From a checkpoint of a small contrastive audio-text model.
Training: soap at rate 0.0021, 5700 steps, batches of 128.
Rows from block 5 of the audio encoder, named by matrix and row number. Each number is 50 + 10 x the weight over the matrix's rms, rounded and kept within 0 to 99. All counts start at 0.
# pw: pointwise conv (encoder.blocks.5.pw.weight, 256x256x1x1), inputs 0-127
pw.74:63 68 53 24 66 51 42 59 51 34 50 53 61 56 57 27 45 38 23 53 44 45 50 46 60 44 30 49 58 49 37 44 47 49 47 49 62 45 48 47 50 36 56 51 61 55 40 50 51 46 56 43 63 45 61 39 44 43 51 46 38 41 42 35 43 55 45 56 23 45 37 42 60 55 72 56 40 37 56 65 58 36 43 66 50 30 56 41 46 45 49 66 58 47 35 48 54 50 43 44 50 39 50 47 53 34 55 47 66 40 46 31 51 40 41 51 44 55 39 51 40 59 43 50 44 61 47 38
pw.75:48 54 46 49 44 52 66 52 45 40 42 42 46 30 58 51 46 53 56 59 43 46 54 41 46 39 52 56 63 47 48 53 45 45 55 47 53 35 51 46 50 51 60 62 44 48 58 34 40 57 61 68 56 42 53 42 59 51 47 56 63 58 52 47 39 40 38 45 50 55 55 49 42 34 61 32 46 44 56 47 40 46 49 46 43 45 59 49 45 41 60 51 52 61 57 60 41 43 54 54 77 56 47 47 45 43 45 59 44 53 46 44 54 57 56 59 52 49 42 37 73 51 42 55 68 49 29 55
pw.76:42 42 46 46 50 24 46 46 70 50 43 55 40 58 41 57 27 49 50 41 55 40 45 48 58 33 53 34 42 44 44 55 57 59 53 41 25 46 42 33 52 30 51 50 43 45 61 50 44 41 33 42 25 60 51 51 44 48 29 55 44 65 49 44 36 38 43 43 63 47 42 46 44 26 44 41 38 62 53 35 42 50 54 34 43 47 34 51 38 41 51 54 51 47 50 48 34 41 39 50 39 55 33 48 60 42 41 54 43 36 50 30 49 50 55 47 46 34 42 35 58 34 60 35 73 56 42 57
pw.77:39 41 36 31 57 36 55 51 58 35 67 55 49 36 51 45 59 65 43 47 36 64 49 35 43 42 43 32 53 45 52 35 47 58 55 51 35 52 44 70 32 38 46 53 31 49 44 39 34 36 52 52 54 57 37 47 51 58 42 40 58 51 42 46 56 44 54 41 39 45 45 16 57 52 41 44 28 29 48 61 48 44 30 34 54 50 49 52 70 61 62 41 44 49 51 67 46 42 70 56 51 56 30 39 43 60 74 53 64 54 49 58 36 47 48 55 57 35 34 31 41 42 50 43 50 66 65 64
pw.78:57 54 45 41 44 46 52 61 44 40 41 40 30 53 57 53 49 50 47 52 52 51 57 61 54 59 54 68 57 62 53 58 68 43 40 54 55 59 49 50 64 48 53 44 68 58 57 61 37 40 61 63 65 39 55 55 67 57 78 42 40 55 42 58 45 41 50 57 56 43 76 39 63 38 54 46 54 58 49 47 55 64 48 44 60 77 44 62 53 71 61 54 50 63 43 57 60 31 55 62 52 48 53 47 36 46 44 44 73 59 43 50 45 47 62 48 38 58 52 60 50 62 79 55 52 44 46 52
pw.79:43 46 56 45 34 41 42 49 37 48 40 44 61 50 71 42 61 36 60 36 43 51 38 50 45 57 47 58 58 57 37 60 35 33 52 47 65 42 41 50 41 66 41 33 47 60 65 42 59 59 41 54 48 40 48 53 54 58 50 59 42 61 43 51 56 39 51 58 46 28 48 42 27 51 49 31 45 38 42 66 51 58 45 31 38 38 59 67 50 64 49 42 36 40 46 57 52 32 55 42 48 43 55 48 42 39 46 43 28 31 67 61 51 45 41 45 57 60 47 61 66 46 36 49 43 44 51 32
pw.80:55 63 60 52 56 70 58 49 47 54 29 53 47 50 89 52 44 49 49 63 55 48 56 54 52 52 58 55 53 50 48 49 42 47 49 57 62 41 69 44 37 59 37 56 56 38 47 40 58 45 64 38 64 42 60 58 55 62 46 30 51 50 53 53 59 43 54 52 54 38 54 51 44 41 61 50 48 57 47 52 30 51 52 54 71 44 59 45 46 39 56 53 72 63 49 40 50 61 55 51 62 42 53 44 59 42 47 59 47 54 36 69 52 75 60 50 40 52 57 54 51 69 54 51 44 48 46 56
pw.81:60 62 44 63 38 45 49 59 44 56 64 55 44 52 66 47 47 51 60 55 35 54 46 48 44 49 34 50 40 54 47 49 61 48 58 60 35 48 56 56 42 58 47 56 51 32 40 59 44 50 64 44 39 43 44 56 46 52 40 57 44 50 43 43 52 46 51 49 51 51 51 58 58 33 44 49 29 37 58 44 45 33 51 52 35 53 43 44 40 47 46 29 48 40 51 47 31 45 55 55 56 39 49 47 53 39 39 48 60 67 50 46 61 56 56 40 56 52 61 48 67 59 41 42 55 32 40 68
pw.82:21 58 52 37 64 40 47 38 57 52 47 40 62 63 51 77 49 40 51 54 41 46 55 52 68 28 51 47 41 53 46 55 42 53 43 42 38 39 52 55 71 58 46 42 44 57 44 43 36 46 54 36 44 44 53 58 74 75 32 44 49 50 36 73 40 48 48 50 50 40 55 61 50 51 42 48 46 33 64 52 39 51 60 50 53 53 48 32 45 59 58 43 49 42 38 62 58 35 49 58 46 54 44 58 44 59 36 48 48 41 55 48 51 35 41 42 29 43 47 58 40 55 56 51 25 44 47 53
pw.83:34 51 52 52 66 41 59 36 61 49 50 56 63 57 40 45 58 50 41 56 51 50 49 60 48 46 43 50 53 60 41 53 57 51 58 39 45 56 44 43 52 44 46 22 40 45 55 79 44 66 54 33 46 58 35 51 44 29 29 65 48 49 63 50 50 54 42 52 35 57 36 39 54 49 46 38 46 33 53 49 61 37 55 63 42 43 46 22 51 60 50 47 33 43 53 34 46 63 42 55 33 48 41 51 41 45 41 44 66 42 56 54 45 46 38 52 50 59 65 39 47 42 66 41 49 66 50 60
pw.84:52 50 40 45 58 35 42 51 40 58 30 34 70 43 57 51 50 51 52 46 44 46 42 58 67 69 66 56 50 56 41 51 65 51 35 49 39 24 63 50 55 70 38 69 40 42 56 43 36 42 67 45 45 32 55 59 52 46 53 59 64 64 60 75 57 65 54 32 42 42 60 56 42 50 47 55 65 31 63 57 36 66 73 61 51 42 45 53 23 41 43 55 50 52 70 57 32 42 57 52 62 63 57 59 37 44 46 44 50 47 42 34 60 72 44 52 57 54 68 49 43 53 53 44 47 48 46 49
pw.85:36 41 46 61 54 56 58 55 33 40 47 43 38 37 54 39 51 48 55 39 54 40 47 54 38 67 69 51 60 48 42 46 57 33 48 48 56 50 40 39 27 69 60 43 44 74 57 53 41 60 54 73 39 59 42 47 50 49 42 44 31 48 60 49 40 47 76 45 54 54 65 36 67 55 43 43 62 40 52 47 67 53 53 59 40 29 24 60 69 54 55 43 54 42 48 56 47 22 51 45 67 62 37 54 32 53 43 52 69 50 54 52 37 51 33 51 53 56 60 46 56 50 45 47 37 44 63 69
pw.86:60 52 53 57 50 48 52 65 44 46 36 62 61 64 52 50 43 59 53 58 37 56 45 49 60 58 39 63 50 49 40 26 54 60 48 32 54 34 45 44 63 49 69 40 63 51 49 40 67 50 36 45 46 42 59 45 51 50 44 39 45 51 69 52 65 46 35 56 50 55 48 44 41 69 59 61 46 41 58 48 56 59 50 70 43 28 54 51 41 41 43 50 55 38 56 42 63 53 47 40 57 54 59 54 59 50 45 43 52 42 42 58 41 48 55 19 61 40 46 64 36 56 49 49 48 48 41 22
pw.87:37 35 44 49 29 39 67 54 56 58 70 59 46 35 56 61 51 42 75 37 42 42 56 51 34 60 42 49 54 63 47 52 47 41 40 52 58 50 55 45 40 50 54 71 63 60 46 42 43 52 66 41 52 55 49 44 60 37 49 58 37 64 26 40 51 66 39 46 56 49 63 54 66 29 41 72 47 53 51 47 41 39 38 38 59 37 41 54 42 52 37 52 45 55 56 45 51 34 47 37 45 58 41 52 24 56 48 50 51 49 55 45 51 54 50 42 40 67 53 49 51 49 45 56 37 60 54 57
pw.88:46 51 66 52 57 56 43 59 45 45 55 53 56 44 40 52 53 58 59 59 66 73 53 69 56 50 58 52 62 58 57 56 39 54 56 55 58 51 39 50 40 59 54 54 51 57 59 60 46 50 53 61 74 32 78 44 51 51 56 50 60 36 49 42 44 54 51 47 73 74 54 56 67 36 77 37 43 50 58 62 50 45 50 42 47 48 56 46 61 36 55 52 52 75 64 45 58 51 66 60 61 48 56 66 59 49 41 39 59 58 47 67 58 51 72 82 44 54 55 54 41 44 50 63 51 62 65 58
pw.89:51 72 39 41 59 65 39 55 49 43 59 65 43 36 57 34 56 51 56 54 54 45 55 62 51 43 49 48 44 50 59 56 55 43 49 60 57 46 76 54 54 79 40 42 41 49 50 61 51 44 49 68 34 58 45 67 41 59 54 59 55 50 75 53 42 55 40 62 40 57 54 51 59 41 64 59 55 59 39 40 60 32 54 48 50 48 51 31 62 60 44 82 59 55 61 49 49 39 61 42 36 56 46 48 36 46 60 35 53 56 42 45 61 55 51 58 49 64 82 44 52 59 53 62 62 53 54 53
pw.90:50 72 52 64 54 46 39 62 37 50 53 53 37 44 70 66 51 53 39 62 46 41 46 51 60 39 48 32 41 56 33 46 34 32 46 45 50 44 48 64 45 56 45 48 52 51 39 46 43 54 50 33 50 42 66 52 48 51 68 37 44 50 45 27 52 41 47 46 40 34 57 48 65 48 49 66 50 41 55 52 49 57 50 57 61 62 55 50 40 49 70 40 64 70 54 45 58 45 71 50 45 60 52 28 44 69 52 61 57 48 45 40 46 38 55 56 30 43 50 47 41 58 49 41 45 55 60 42
pw.91:34 37 53 46 30 51 64 70 55 43 29 54 51 46 51 55 47 52 47 65 51 49 40 55 55 48 39 49 50 54 52 38 48 46 49 40 37 64 44 54 71 41 22 45 50 55 40 48 47 30 53 54 39 51 34 53 68 60 57 40 67 57 44 56 99 50 48 49 59 56 39 51 53 48 44 65 56 47 35 52 55 49 33 45 36 52 36 66 58 61 48 61 56 48 49 60 47 50 47 41 51 34 51 50 87 49 43 59 42 59 54 63 53 49 56 62 67 61 52 58 44 47 54 31 66 39 52 40
pw.92:44 32 44 30 21 51 37 42 45 36 65 55 63 52 46 58 51 60 36 55 49 45 50 58 54 49 40 61 40 50 44 38 46 58 43 25 52 60 47 60 58 72 69 57 66 50 65 42 53 43 50 46 46 32 51 59 63 63 40 45 38 76 36 66 62 30 56 48 54 53 42 49 46 73 50 53 61 41 44 49 32 60 63 62 38 68 54 39 33 60 43 41 57 51 47 63 50 37 43 43 36 48 47 55 46 40 40 66 60 65 36 37 55 48 50 39 42 59 60 52 58 52 45 41 35 46 44 59
pw.93:56 42 32 54 31 41 49 29 55 54 53 58 47 48 55 71 58 37 26 45 49 46 33 50 44 71 41 34 53 39 65 55 47 54 48 42 46 41 53 53 33 43 48 44 60 41 48 46 43 57 46 55 34 37 37 62 51 65 52 48 46 49 40 51 38 52 35 57 22 47 42 63 50 67 31 44 55 50 54 52 54 50 54 63 41 51 41 41 44 42 44 49 56 41 31 46 63 44 49 43 50 49 51 25 48 48 62 46 52 51 55 45 52 21 40 31 43 64 43 64 48 48 33 42 56 39 35 45
pw.94:56 60 55 38 58 59 39 49 36 41 61 59 39 37 60 52 56 43 45 49 49 43 58 36 54 25 49 50 44 64 42 47 35 41 60 46 36 46 43 53 27 42 51 55 60 51 48 52 56 47 50 48 48 54 63 56 56 76 27 48 41 48 58 56 47 35 68 36 69 51 53 63 46 56 50 46 63 46 42 59 51 41 37 62 47 75 46 53 64 40 63 52 50 51 41 55 52 45 50 59 49 61 29 38 43 80 50 47 60 42 49 59 32 46 54 38 48 48 49 46 42 53 56 62 35 58 45 65
pw.95:41 52 44 50 49 50 47 45 48 62 64 74 40 39 46 44 60 59 53 51 52 58 39 44 43 48 39 60 56 57 51 39 50 56 42 62 67 39 44 54 51 70 70 41 58 37 43 44 49 49 72 54 56 49 45 57 51 46 52 46 27 66 38 58 45 49 56 61 47 60 64 36 51 58 42 72 50 40 49 49 57 48 50 58 57 55 54 73 59 41 42 48 44 42 45 39 48 30 62 45 43 56 60 53 45 47 33 61 52 46 45 67 47 48 63 52 53 60 54 50 56 55 41 47 55 42 26 58
pw.96:48 55 59 47 64 49 60 46 50 43 33 46 53 43 47 48 64 51 60 48 54 67 50 50 58 51 64 74 43 39 37 43 25 62 60 39 49 58 52 19 45 67 51 31 40 33 76 44 29 37 46 38 40 60 58 36 59 59 39 54 41 50 52 61 49 50 50 52 47 45 39 36 41 47 51 87 40 60 55 50 34 53 52 40 46 43 60 33 38 64 55 46 42 58 50 57 40 55 20 48 65 68 44 59 66 44 33 40 51 38 56 51 47 44 36 57 55 54 55 51 60 42 63 72 39 39 54 59
pw.97:56 34 48 40 27 46 58 54 49 49 36 47 58 37 40 67 57 37 53 39 52 58 52 46 46 55 53 54 53 50 38 69 50 53 54 46 40 53 48 56 60 82 42 52 39 47 51 46 38 50 49 71 42 45 41 39 48 41 57 56 41 50 47 66 48 51 49 32 46 59 59 29 59 40 43 61 49 43 59 54 39 46 51 47 45 57 49 59 64 61 51 31 41 46 57 61 41 41 38 48 57 57 50 61 52 30 47 54 34 43 68 45 49 61 47 50 44 62 55 47 44 54 59 38 49 42 45 51
pw.98:63 56 38 56 56 58 51 56 52 29 53 57 49 54 48 37 40 39 58 47 43 49 44 57 44 39 44 32 37 55 43 30 56 44 41 39 42 42 60 63 53 40 48 46 56 48 33 49 46 46 51 66 50 49 49 60 29 49 39 57 52 33 64 61 32 68 53 32 72 53 42 41 46 65 43 60 35 46 35 37 63 38 51 28 35 54 47 66 50 40 43 54 53 41 65 54 41 48 45 45 61 55 40 44 45 38 61 42 47 44 61 39 56 55 56 70 55 58 41 49 46 51 43 46 66 39 49 48
pw.99:44 53 52 57 49 37 56 47 53 59 55 60 51 36 63 55 37 44 53 45 42 44 46 51 54 41 39 45 46 55 45 42 45 39 50 48 55 39 57 61 52 43 67 59 60 38 56 56 36 45 47 59 32 42 54 57 61 53 42 47 54 55 36 31 65 61 44 46 59 70 51 39 67 49 52 58 63 50 58 55 39 59 41 41 50 63 56 43 56 56 54 40 43 56 43 56 45 49 69 60 56 36 53 43 57 51 42 54 53 54 44 46 51 65 56 50 61 55 52 45 49 54 54 43 52 47 49 44
pw.100:55 43 53 50 47 58 48 36 44 51 52 64 56 56 45 36 43 49 55 55 38 45 60 29 57 44 62 29 41 36 33 43 43 53 52 36 45 43 42 37 34 63 51 42 40 39 49 47 50 32 50 48 57 55 70 60 57 51 35 46 39 52 44 58 27 43 60 33 45 35 62 43 49 50 54 53 50 50 53 57 34 45 45 57 70 44 69 47 51 57 68 49 45 50 53 42 44 41 60 54 44 54 40 48 50 53 52 59 69 51 47 45 45 52 45 64 49 43 53 56 37 50 58 65 55 51 49 43
pw.101:47 53 50 44 55 36 46 75 41 37 53 43 51 41 45 32 47 53 53 46 34 42 57 66 53 59 41 51 37 59 50 49 46 42 51 54 48 51 39 61 51 37 59 46 56 54 37 51 64 50 76 48 47 58 35 45 59 49 35 51 36 38 44 49 43 56 74 43 52 66 73 64 45 42 48 53 41 50 43 67 52 66 48 54 48 57 57 61 65 39 43 24 47 56 42 52 41 62 43 50 46 54 47 34 33 57 62 47 58 41 44 38 58 42 59 40 40 50 63 56 37 50 54 41 49 63 35 60
pw.102:34 62 60 31 44 38 41 61 53 44 61 60 47 47 53 34 44 58 69 61 42 45 58 40 51 57 44 45 44 47 53 41 30 52 55 54 51 63 64 56 47 75 31 39 35 52 54 52 31 56 52 44 41 30 48 39 87 55 31 53 36 58 40 39 60 61 51 42 62 39 38 38 58 35 60 55 50 50 55 48 46 45 35 43 35 63 58 56 50 43 53 61 48 47 32 47 50 55 44 50 45 54 36 39 52 59 48 59 33 45 49 52 60 46 52 53 49 55 48 42 55 49 63 51 53 63 55 57
pw.103:62 52 59 49 43 55 50 49 76 53 58 50 49 58 51 41 65 51 34 67 61 74 42 48 47 33 53 45 43 52 41 46 50 51 63 56 38 65 57 56 48 56 55 53 68 65 33 48 52 60 39 69 45 49 53 43 44 53 34 53 52 43 58 65 34 39 58 31 57 63 61 45 62 65 53 32 58 53 55 42 66 57 48 49 39 54 31 31 82 50 69 72 54 64 53 43 61 35 53 66 47 57 52 48 56 71 65 52 70 50 67 37 42 57 51 73 57 49 45 60 44 35 59 66 63 58 60 50
pw.104:65 38 58 51 43 62 55 50 40 62 64 58 46 33 46 51 40 39 64 63 54 40 63 51 39 40 40 46 48 58 41 38 51 45 48 50 53 46 56 42 58 60 48 49 49 43 59 42 42 52 51 55 54 53 60 54 79 51 64 59 54 47 52 57 45 51 50 47 56 55 42 48 53 44 55 52 58 47 60 52 63 47 57 46 42 74 75 54 59 65 46 56 51 41 57 57 57 46 48 54 54 45 41 53 46 37 39 60 37 47 57 53 51 47 49 49 61 68 57 40 74 51 57 55 46 47 41 54
pw.105:49 61 54 44 57 57 55 48 48 49 43 66 51 50 56 52 53 36 51 53 54 48 56 60 51 61 38 55 37 43 45 61 57 41 59 44 45 47 46 57 44 45 63 52 63 32 62 45 49 46 46 48 48 45 63 56 39 57 47 57 63 42 62 40 50 52 44 51 60 43 48 51 34 59 55 37 64 56 51 47 49 54 40 59 56 44 50 54 47 39 50 55 56 27 48 52 56 48 51 74 43 63 40 68 35 44 54 45 43 37 58 44 42 56 50 67 55 47 56 39 64 51 50 52 60 51 51 48
pw.106:34 55 41 54 52 53 53 61 40 66 47 43 44 65 38 54 47 35 65 54 61 50 52 53 52 50 57 51 34 48 53 58 52 48 36 56 59 46 72 48 62 62 53 63 42 47 47 44 55 45 45 45 50 41 49 47 47 35 56 61 46 53 38 51 55 58 48 60 41 63 54 39 64 50 52 38 62 37 47 49 41 52 49 59 50 41 38 49 32 56 62 52 42 48 52 43 56 48 43 48 62 35 42 52 62 52 63 43 60 51 40 48 63 37 64 46 35 58 66 40 48 32 59 62 38 45 45 75
pw.107:52 49 34 56 43 41 45 60 64 56 60 27 51 50 57 40 38 63 50 48 40 58 34 36 53 39 47 28 45 49 55 55 60 66 52 41 41 47 45 58 60 32 72 45 67 56 50 43 41 63 46 48 40 53 51 63 50 58 41 48 43 49 63 58 39 59 43 49 48 50 53 49 60 46 40 62 41 57 45 70 45 61 51 55 41 43 36 43 48 54 43 54 49 43 51 41 55 52 60 46 37 60 43 43 47 53 50 47 66 57 44 58 43 49 57 53 37 38 27 56 54 43 39 41 42 71 37 54
pw.108:47 50 53 56 25 45 60 44 42 43 46 41 73 52 38 50 53 52 42 36 47 57 46 61 59 38 47 35 36 41 43 46 48 58 66 45 48 54 36 39 51 57 42 35 42 48 52 39 37 47 46 62 47 54 42 48 41 57 33 58 43 49 41 57 43 52 47 36 60 60 47 36 52 51 50 48 54 42 51 54 52 47 43 39 42 31 49 45 51 52 36 40 25 59 48 60 37 49 37 57 55 78 45 75 57 52 54 45 55 53 60 31 31 36 50 55 50 64 43 49 60 47 49 57 61 49 43 47
pw.109:45 32 61 39 45 66 46 47 45 47 36 64 61 63 48 55 68 38 57 65 37 50 31 49 66 69 35 36 34 39 57 58 47 45 35 46 48 60 47 42 54 39 59 37 40 50 51 49 43 40 48 37 37 63 48 45 59 69 48 36 56 61 38 46 65 51 62 45 43 50 37 57 49 81 46 47 66 36 52 41 55 55 61 59 56 51 27 34 47 34 35 47 38 37 50 34 52 40 56 36 44 54 64 35 69 44 43 52 56 64 38 36 36 43 30 50 38 36 42 62 74 50 46 39 44 26 58 44
pw.110:48 66 55 34 54 58 44 46 50 49 57 42 56 64 51 58 50 65 43 56 69 47 64 41 44 40 52 54 31 59 42 55 56 51 53 27 28 23 59 52 65 56 43 43 51 32 47 44 59 35 46 50 29 46 47 58 63 49 55 31 66 60 48 51 41 41 37 67 45 47 38 46 58 81 47 47 52 41 30 68 44 71 56 62 41 70 57 40 58 25 52 57 50 54 53 35 64 20 47 48 40 37 34 38 31 51 57 59 64 58 67 57 60 26 52 35 46 44 58 39 41 53 80 65 60 53 53 36
pw.111:56 55 48 44 25 36 44 47 45 34 48 61 47 60 80 47 45 55 54 58 38 43 51 47 45 48 37 56 42 42 28 34 53 48 47 63 34 55 48 65 57 46 60 51 62 51 42 47 42 50 51 43 40 29 37 56 48 52 39 44 55 58 39 57 33 35 44 46 60 46 43 40 45 69 44 51 53 55 53 54 38 30 47 44 38 55 56 38 59 58 36 69 65 39 55 47 52 51 47 49 43 63 41 57 58 38 55 42 53 48 51 44 40 41 49 51 52 74 44 54 57 69 45 38 57 50 47 54
pw.112:47 39 57 35 55 44 66 53 60 33 54 30 43 47 34 64 62 36 36 32 58 45 59 64 50 58 54 33 47 56 58 52 48 41 45 40 42 43 33 39 39 58 43 56 37 51 44 44 68 42 53 49 55 56 42 55 52 54 55 48 34 55 52 34 68 62 41 45 51 53 50 44 50 49 53 46 62 53 48 39 49 52 55 49 58 55 68 58 50 45 83 61 38 49 32 38 42 38 54 45 59 60 51 35 52 52 46 53 38 42 41 58 48 50 44 50 46 49 38 56 48 36 53 49 42 63 63 46
pw.113:45 48 56 62 35 61 45 25 53 48 41 73 40 51 58 45 43 38 61 51 50 55 45 46 38 68 41 61 50 41 68 46 44 56 55 49 51 38 38 52 40 44 72 66 57 54 39 59 57 55 56 40 66 65 65 55 48 57 46 47 47 46 57 51 37 51 61 58 62 46 36 51 34 80 54 46 48 52 50 42 40 33 45 37 79 56 45 42 64 47 45 39 56 55 47 40 40 78 61 42 35 60 55 35 60 63 44 51 59 43 49 67 41 55 36 32 50 57 69 70 37 59 56 61 33 43 62 46
pw.114:48 69 61 46 62 55 55 46 44 59 42 34 42 57 50 35 47 41 52 46 52 47 58 52 56 47 40 56 53 53 50 67 38 35 47 50 59 41 57 50 37 43 44 51 48 29 44 40 67 62 67 43 45 55 69 57 52 47 49 45 47 42 53 61 37 41 47 70 49 48 40 56 38 41 52 33 46 55 60 51 47 52 44 56 74 45 38 35 48 34 66 63 60 37 42 34 44 63 44 58 69 52 53 39 51 55 72 48 40 29 38 48 62 40 64 35 64 49 62 50 53 49 53 69 30 60 48 44
pw.115:34 46 43 42 65 42 53 58 63 40 66 46 60 47 38 60 68 38 42 40 38 68 48 48 63 40 37 34 33 46 46 58 26 46 47 31 36 55 41 52 43 49 49 50 44 68 33 49 36 41 38 59 49 41 56 36 60 57 51 47 36 42 44 37 34 49 42 36 61 56 56 65 65 73 62 50 36 68 43 43 48 60 45 50 45 42 33 49 47 57 51 41 41 45 61 58 57 52 52 59 49 61 53 42 36 55 37 55 70 48 45 52 35 45 40 59 39 52 47 49 42 33 48 42 36 58 66 51
pw.116:57 53 44 48 61 39 37 46 35 42 52 41 51 49 63 42 42 34 57 50 46 53 37 45 57 36 68 55 36 37 48 50 44 51 57 63 29 50 46 59 44 52 45 37 53 53 77 36 32 42 42 56 53 26 44 48 55 57 37 60 52 57 25 47 35 50 47 46 48 36 47 45 40 41 40 60 39 42 45 46 35 58 41 38 47 61 51 41 52 51 48 45 53 30 60 60 30 49 49 54 63 45 36 53 75 49 42 45 31 40 66 47 49 70 36 70 37 36 53 46 81 55 41 50 39 35 44 70
pw.117:60 54 46 58 55 39 39 43 56 42 63 53 52 39 40 60 40 35 44 44 43 59 51 30 62 56 50 46 39 59 53 45 42 48 47 66 60 55 52 44 45 48 39 41 48 62 47 54 45 54 46 49 56 42 59 45 55 45 43 58 53 51 32 63 43 45 56 44 46 42 45 55 44 75 59 46 54 45 67 52 51 38 54 32 52 80 59 54 59 65 50 57 48 51 73 61 41 32 61 58 23 41 42 58 53 57 43 62 59 44 46 44 37 52 51 53 59 69 51 56 44 50 67 49 73 50 47 48
pw.118:62 50 45 46 63 49 45 39 29 37 52 62 54 32 50 34 52 45 45 55 43 38 45 38 52 51 44 33 53 49 49 57 53 44 47 37 60 50 44 20 51 42 38 50 39 57 49 39 74 50 29 33 43 47 42 35 48 45 48 65 70 33 45 41 60 60 61 42 45 53 44 44 35 58 36 43 53 28 46 15 72 45 32 34 40 40 47 52 47 31 47 55 46 47 56 47 46 40 46 62 53 55 43 46 41 51 59 42 45 39 57 52 65 41 39 43 51 64 46 38 61 41 66 41 45 58 49 52
pw.119:40 47 50 44 34 32 48 66 44 51 49 57 61 58 59 58 44 42 53 66 63 52 53 62 55 43 49 57 36 76 40 38 44 46 38 53 60 43 62 60 44 59 57 43 47 53 54 65 62 40 45 58 51 51 52 49 45 61 46 46 32 57 56 49 63 44 60 64 43 46 61 56 47 49 49 55 56 59 53 50 36 41 56 43 48 38 55 42 40 60 39 62 62 42 65 50 43 40 63 51 66 45 40 52 71 39 57 40 37 58 33 37 69 60 78 58 47 45 53 52 63 72 34 32 53 39 42 54
pw.120:39 51 58 54 52 58 41 43 41 43 49 36 63 65 46 34 32 77 47 49 48 45 35 32 55 58 66 50 58 65 38 53 50 33 45 61 38 32 66 59 38 34 42 51 33 87 50 55 45 63 50 46 41 55 59 61 47 42 44 46 57 36 41 37 50 71 46 66 47 31 47 56 37 41 64 44 48 42 42 85 58 54 55 48 35 51 36 61 48 44 43 47 62 64 56 35 69 60 35 39 47 54 42 43 51 58 59 48 36 45 39 42 52 50 47 57 57 52 38 44 51 55 39 55 27 61 59 59
pw.121:69 47 58 49 57 36 59 59 44 53 41 43 58 64 42 70 54 60 63 36 52 55 59 91 54 70 43 54 64 67 42 55 43 56 41 61 58 44 52 53 37 41 63 55 40 42 62 79 38 61 47 51 52 54 44 44 38 45 43 63 42 53 37 55 61 42 60 41 49 59 52 50 45 32 52 44 42 41 65 54 51 60 58 60 50 44 63 50 45 46 46 45 54 50 52 70 40 57 41 46 54 47 46 50 58 35 54 49 58 53 54 35 51 46 44 46 59 44 50 41 39 48 34 52 66 42 43 52
pw.122:67 65 40 45 48 74 40 52 47 50 39 58 54 56 58 36 46 46 53 55 31 44 39 45 36 47 48 46 47 39 39 64 36 34 42 42 45 45 66 47 40 42 78 48 57 50 46 51 50 44 52 50 48 59 53 44 50 44 66 35 36 33 43 59 26 54 43 57 50 48 50 64 43 45 42 41 56 54 44 49 56 53 41 44 62 37 39 47 48 33 45 58 59 35 41 35 51 54 37 62 53 36 57 50 41 32 42 27 43 13 52 57 43 43 48 40 41 60 58 45 59 55 47 66 52 45 46 51
pw.123:69 42 48 71 48 47 36 42 40 78 46 47 51 51 69 58 55 47 77 60 32 56 49 42 64 53 53 39 47 40 38 56 52 44 47 49 40 55 54 68 45 53 32 48 56 47 38 55 44 47 62 32 38 50 51 54 51 32 47 57 48 50 38 44 52 88 48 44 51 50 63 60 69 29 37 42 36 45 54 68 36 53 48 45 54 29 61 58 49 39 52 47 52 54 61 55 47 55 48 47 46 49 52 43 54 48 56 51 57 45 50 50 53 62 56 55 61 55 55 49 45 51 61 52 45 57 50 47
pw.124:54 56 49 41 51 53 58 41 42 67 60 62 62 45 49 62 45 43 58 64 34 54 63 59 59 51 44 36 52 67 32 44 61 58 43 31 49 54 59 52 61 52 45 53 42 41 63 59 42 50 55 26 45 38 49 68 49 69 55 68 53 44 25 45 48 43 51 43 53 49 51 39 46 67 46 61 47 30 45 54 53 61 44 46 41 36 56 34 68 54 47 46 62 52 43 35 43 31 57 49 43 74 33 56 46 51 48 40 56 51 48 44 45 38 54 53 38 84 54 46 66 39 63 30 28 41 57 50
pw.125:42 56 41 47 49 69 65 31 62 42 59 52 50 49 67 56 54 50 57 51 60 52 65 40 46 56 51 45 50 42 66 47 40 47 44 40 50 47 52 38 51 67 60 55 79 33 52 46 60 47 44 46 72 48 61 49 58 66 53 53 41 58 74 49 54 43 52 39 68 47 39 68 34 38 64 55 49 61 48 40 42 53 44 41 34 61 51 45 53 68 51 36 44 58 53 46 39 49 73 35 58 68 42 54 75 41 54 60 38 52 23 57 49 48 49 39 53 38 39 59 64 48 43 50 57 64 59 70
pw.126:69 52 50 69 51 59 48 53 62 48 45 79 50 43 48 41 36 44 67 61 44 44 64 47 40 66 54 52 29 33 51 37 72 72 52 64 39 39 52 35 47 59 61 46 66 41 42 49 45 54 46 46 38 61 48 47 35 65 43 44 52 48 74 59 49 66 46 56 42 63 45 34 42 49 35 70 51 45 64 29 56 54 43 60 54 40 40 52 49 54 52 41 47 36 37 39 42 70 50 41 52 56 36 37 46 36 46 45 37 58 45 38 52 49 46 50 45 51 59 51 50 63 51 43 41 50 36 46
pw.127:53 62 53 42 55 61 46 52 45 45 55 58 48 62 62 64 58 60 43 42 48 42 53 45 48 37 46 58 34 48 59 64 41 42 46 52 61 71 47 49 68 27 48 33 34 53 51 45 38 47 41 64 42 60 56 53 38 73 57 48 45 47 53 44 31 45 45 41 54 58 47 60 61 46 64 30 64 74 40 47 50 58 44 61 55 63 37 57 45 45 54 59 52 50 32 43 56 56 50 52 42 38 46 46 49 57 55 44 46 50 45 46 47 42 47 54 31 51 50 63 49 57 51 74 42 51 51 54
pw.128:40 52 36 52 24 55 55 58 70 59 47 77 46 60 39 57 64 75 52 41 54 62 47 54 52 51 31 66 50 44 64 45 59 61 42 48 32 67 57 38 49 56 55 39 69 47 46 47 34 43 52 49 27 64 43 49 57 51 49 32 39 63 53 47 57 45 57 47 45 58 34 36 40 55 46 48 51 52 56 47 45 36 57 25 54 53 38 49 57 31 40 50 56 54 50 56 46 53 35 31 29 42 47 38 53 48 39 51 63 36 40 51 43 36 42 50 48 56 39 49 59 50 49 47 55 51 59 84